{"model": "contrastive image-text model", "dataset": "small charts drawn from random numbers", "train_examples": 50862, "image_size": 64, "crop_scale_min": 0.8, "horizontal_flip": false, "translate": 0.12, "color_jitter": 0.2, "tokenizer": "word", "vocab_size": 33, "loss": "softmax", "embed_dim": 384, "encoder_arch": "inception", "encoder_norm": "batchnorm", "encoder_activation": "relu", "encoder_depths": [2, 3, 4, 2], "encoder_kernel_size": 3, "encoder_stem": "single", "encoder_widths": [128, 224, 384, 672], "text_encoder_causal": false, "text_encoder_width": 192, "text_encoder_layers": 7, "text_encoder_norm": "layernorm", "text_encoder_norm_position": "pre", "text_encoder_activation": "gelu", "text_encoder_mlp_ratio": 4, "text_encoder_head_dim": 48, "text_encoder_fused_qkv": false, "text_encoder_bias": "all", "text_encoder_qk_norm": true, "text_encoder_parallel_block": false, "text_encoder_inner_norm": true, "text_encoder_positions": "learned", "init": "lecun_normal", "residual_init": "none", "optimizer": "soap", "beta2": 0.95, "lr": 0.0026, "beta1": 0.95, "shampoo_beta": 0.95, "eps": 1e-08, "precondition_frequency": 20, "max_precond_dim": 1536, "one_sided": false, "adamw_lr_other_params": 0.00071, "grad_clip": 0.5, "steps": 3600, "batch_size": 128, "epochs": 9.1, "lr_schedule": "cosine", "final_lr_fraction": 0, "warmup_steps": 720, "weight_decay": 0.2, "adamw_weight_decay_other_params": 0.01}
Rows from block 6 of the image encoder of a small contrastive image-text model, named by matrix and row number. Rows with one number belong to one channel. Each number is 50 + 15 x the weight over its row's rms, rounded and kept within 0 to 99. All counts start at 0.
After each channel's rows are labels from the 100 images, of 14976, where the channel reaches its highest value: "patch colour" is the nearest of a few named colours to the mean colour under the peak. Only what is clearly more common there than usual is listed. The data: small charts drawn from random numbers.
# r30: branch 2 reduce pointwise conv (encoder.blocks.6.r3.0.weight, 96x384x1x1), inputs 0-76
# b30: branch 2 3x3 conv (encoder.blocks.6.b3.0.weight, 144x96x3x3, transposed, each kernel summed), outputs 0-71

r30.8:33 30 37 51 46 34 37 61 26 45 29 49 39 46 51 49 61 40 68 74 61 59 86 32 68 71 41 66 56 33 41 46 24 94 40 63 57 52 38 49 71 65 54 60 73 37 48 42 48 45 41 50 71 45 47 30 64 36 49 72 37 44 44 37 45 62 64 43 86 70 24 34 64 28 34 64 46
b30.8:75 58 84 78 68 68 49 45 51 56 68 46 49 57 50 52 41 50 32 25 61 45 61 33 39 46 67 31 54 72 75 69 23 48 66 48 48 76 47 43 80 60 44 61 43 36 54 35 38 32 38 73 34 51 41 53 05 83 29 72 69 49 52 68 58 46 51 66 51 47 47 40
patch colour: pink

r30.66:52 25 37 58 62 62 94 43 33 51 49 49 74 50 29 49 55 44 96 29 46 50 68 47 47 60 48 64 35 48 28 35 37 62 51 82 50 41 64 33 50 53 75 52 49 57 57 58 66 48 64 65 47 39 22 56 59 63 32 50 51 51 50 57 36 49 46 33 39 27 47 76 62 75 55 88 59
b30.66:60 46 23 33 39 48 49 50 44 41 46 40 53 52 39 55 50 48 62 60 40 47 45 73 43 51 19 53 61 60 29 66 74 39 74 71 68 55 57 17 49 52 67 71 62 71 35 54 50 35 31 50 59 57 67 45 70 45 63 58 22 80 36 44 58 36 41 47 58 36 61 55
patch colour: pink

r30.57:53 37 60 74 38 47 62 34 25 48 46 39 64 28 55 43 45 30 19 52 34 61 90 37 50 63 53 41 50 58 58 65 32 79 21 25 62 68 64 66 92 55 24 40 51 54 24 53 42 42 43 41 25 32 55 35 69 50 34 42 43 49 48 56 35 55 15 51 58 86 48 32 55 27 43 70 17
b30.57:44 51 57 60 52 48 37 52 85 20 44 68 45 47 72 49 39 48 36 34 61 45 35 54 54 36 50 38 60 31 57 57 54 71 51 60 46 39 51 62 62 75 49 42 44 56 62 83 62 41 61 57 69 47 48 33 44 34 75 44 49 66 52 36 79 50 27 51 71 64 46 37
patch colour: pink

r30.45:30 37 57 36 57 43 63 63 61 49 81 63 37 48 23 52 59 44 32 31 67 84 50 60 36 56 79 38 62 70 35 39 31 32 31 44 36 66 52 52 43 76 59 46 60 40 37 65 31 43 48 34 56 57 49 74 59 73 70 56 58 77 76 45 62 71 38 57 34 35 29 33 37 38 40 45 49
b30.45:36 48 55 44 49 37 64 26 32 77 34 34 60 56 65 55 42 63 42 35 40 47 35 56 49 75 50 30 65 55 49 30 35 60 35 53 40 29 40 46 34 43 73 41 31 13 46 53 44 58 43 32 44 73 54 47 37 30 63 58 51 43 66 50 38 51 29 35 34 31 54 46
patch colour: white

r30.36:49 46 63 26 31 28 43 33 28 75 33 56 47 35 80 47 64 49 51 14 18 59 62 29 60 81 42 53 58 72 59 48 28 29 78 62 35 34 41 78 59 30 44 72 38 60 37 59 48 31 42 37 24 56 55 43 46 59 44 34 32 43 47 74 61 27 40 48 73 50 65 32 34 47 39 59 56
b30.36:35 48 63 36 85 45 56 42 39 37 42 45 52 31 72 37 57 51 73 61 55 57 70 49 46 38 32 34 58 57 55 69 56 34 25 69 45 60 43 42 56 74 42 64 57 93 50 67 59 39 48 40 40 42 58 29 57 35 60 45 48 47 54 34 53 36 76 71 50 28 28 75
patch colour: white

r30.94:60 72 44 60 35 54 59 25 57 31 34 33 96 53 64 53 45 49 49 33 41 41 47 59 41 65 57 61 93 53 67 18 77 45 27 33 50 50 60 58 80 65 32 48 56 25 37 65 34 62 59 57 47 63 60 42 85 64 46 45 55 30 61 53 70 41 36 65 18 65 33 50 41 36 54 59 52
b30.94:47 39 51 73 33 39 39 60 49 32 44 45 70 42 59 53 35 23 02 37 29 47 42 31 32 41 50 27 43 43 70 66 42 50 44 36 46 52 25 71 55 36 62 40 24 61 60 38 63 31 48 30 45 51 39 46 35 36 37 34 38 58 74 53 71 54 56 58 49 33 62 64
patch colour: pink

r30.64:77 45 70 67 55 51 52 44 71 54 27 31 56 44 34 41 52 60 61 53 55 41 54 52 54 73 58 40 48 65 42 40 36 56 55 41 73 61 43 83 53 59 76 57 24 61 75 48 46 23 29 56 33 56 81 42 52 66 47 50 36 55 38 79 79 37 40 49 39 26 27 30 32 50 73 42 32
b30.64:34 52 16 70 22 49 58 37 82 54 17 46 34 35 68 63 58 42 69 50 51 42 49 58 37 55 44 26 45 44 28 61 68 45 36 55 61 40 69 65 81 66 80 49 36 30 42 58 54 36 45 56 25 58 79 77 80 59 71 41 32 43 49 45 62 47 46 82 55 39 77 42
patch colour: pink